config.yaml
model: "audio embedding model"
dataset: "babble in 24 made-up languages, each with its own sounds, syllables and stress or tones, from a formant synthesiser"
train_examples: 39062
n_mels: 40
hop_length: 160
input: "log_mel"
spec_augment: false
win_length: 512
targets: ["voice"]
num_classes: 4
embedding_dim: 64
arch: "ecapa_tdnn"
norm: "batchnorm"
hidden_act: "gelu"
depths: [14]
kernel_size: 3
stem: "single"
widths: [128]
am_softmax_margin: 0.1
am_softmax_scale: 30
init: "lecun_normal"
optimizer: "cautious_adamw"
learning_rate: 0.0016
beta1: 0.9
beta2: 0.95
eps: 1e-08
gradient_noise: 0.3
max_steps: 12100
batch_size: 128
epochs: 39.6
lr_schedule: "poly"
final_lr_fraction: 0.01
warmup_steps: 600
weight_decay: 0.3
Rows from block 6, named by matrix and row number. Each number is 128 + 32 x the weight over the matrix's rms, rounded and kept within 0 to 255. All counts start at 0. Numbers have three digits each.
# mid10: scale 2 width-3 conv, dilation 2 (model.blocks.6.mid.1.0.weight, 32x32x3), inputs 0-15, a 3 kernel for each
mid10.0:049132057120150108164111104052126150116166079117177104131068100118045122077153168155082096117135127144137156152125109168113163133120105110087160
mid10.1:143148168092144144119108128128085132132141164013031135197125148115132170107149071083123065091136108124156115159061089134101155074126123133144142
mid10.2:148127122124105115149181151120100103105122106112148104084095077138180152135122136159081163080100133150107182177149096149108140093091111164153144
mid10.3:158133101166110110132128098103109091084167172098099098144091121093182125126173092179199080143119074078103121150118133136108087176145066140131167
mid10.4:099100122133154176089112174164130154134145112123122137118136111123141122119181173129130125163098114136143130109118110082107116083116161167084180
mid10.5:094132116149104103159084125160147093173158187169150143151158094132120188204160067140111102099099121145137082171096114115148100136136141185087138
mid10.6:121147147074197125121105084142114135146150113102130101180164108156102096128095113168158215139193106114118068161175127142121135154153178096129078
mid10.7:129133082183121130098151103132165163091118198107185216076087133131064136121102141185147177166172153138152136139167092139156182164117153148155156
mid10.8:104130135156163131105139118160160102085135109143117212148089066146070126143126102125158137118130147145093125163096102125101101138114123118103152
mid10.9:083095099133082106132128099111154164196137092165158170134124166146128173161121049077147119132164131151058119127093108133168111097129141154148094
mid10.10:148037083132093089117086141131081122116127165119129140107115149115132136057148138185120129133132073146073160102113151162165102195142071146157118
mid10.11:117101134112138094171127108150104103127141131144106168158136087103161113151113165095094113132152142122156200126162165122102119125161112139164139
mid10.12:147162110065112127082100082116086127143088088068134102109188116107097122140111186160064111173098111155099099132115088129087136102169079105170136
mid10.13:129092141125170104104109151131061119145108156137125103098116161125101092128113144126102122152133163081182104096166137158157144151179110076158124
mid10.14:160123102215084173110124125127163159143175211126188105140076138124124139146121171148203118168094137129130117172133039184132212154115156147153100
mid10.15:099124080119106145154089158158100113192118082104070144099063117141150180147128103161131050095137139154094133119170114166112174089101122127073099
mid10.16:158143172142073084118171086137194125070181111122124175162135077126131175052154086093108117169126120177142118117084140170162076148082117157087143
mid10.17:117140130152121091093145174160135130143088115137136145107134202114132173106135130152193142088104151100135200129158098128143105136062122127148135
mid10.18:111109155171149110134078108085150147084173153098140151082088070087122128123168103142116089089119158182128133136112117161146118100166104120145134
mid10.19:147142110144118151159172146147160162126146116149150129133046085124133078110150130113047079123168119145144104164098100191136122136124133099146131
mid10.20:103112109083129116124121114154124108099134105142114175132126156100178156102113167082131147154169116116180192157100125149127120152093156117147160
mid10.21:151135074158146098116136154162146112160118142180146188092124174124121132125161145171117100143140095141159169160146107145110115131116140138158112
mid10.22:164157173122152127098173101105176124151110133143106103209186166124075145163106196118170085118173117083154217133214156115161122086071104132169094
mid10.23:122123072094160109067093145082147133116133038121102173090110035131164119110191121215177161139112141189101067137175100148155132127145123092094135
mid10.24:130118104149143110106099077113122064157070070094152151113062073144207143141118134062099086154165140148106141143101070146158144120137127124125142
mid10.25:094121094117125105114140113168139135146140087058083170116120230114123128076158141119073123124131136085168165152144108107114166148074094207150150
mid10.26:152181144103117104078119156097156082100146121121143125088158127105085188149106113082153113070135112119199153138131169089131100149140133128164134
mid10.27:169150123166111109153096092087118177088095165127127116169144133128136111124128147115124167135123111075183159160205168166134148142151099182116140
mid10.28:121129119115189129123091129154170166086163106198111155085112114120120109108116113075090140096143115112157117139151143164147164087122117113119119
mid10.29:174156144099151060133119134133159141156155146070058193102062167166153086113124153169123217116106121216092094138184109144178155119147197081129073
mid10.30:134062101135186132122076111170159137101158146117150165105149189111134156121115151102106181145104141080158172114127119106140089108143123069113114
mid10.31:105118093163154085080108164135151164096101084128113090200142112141123103076162128133138133115152112109131108083180149084093049135149117153090125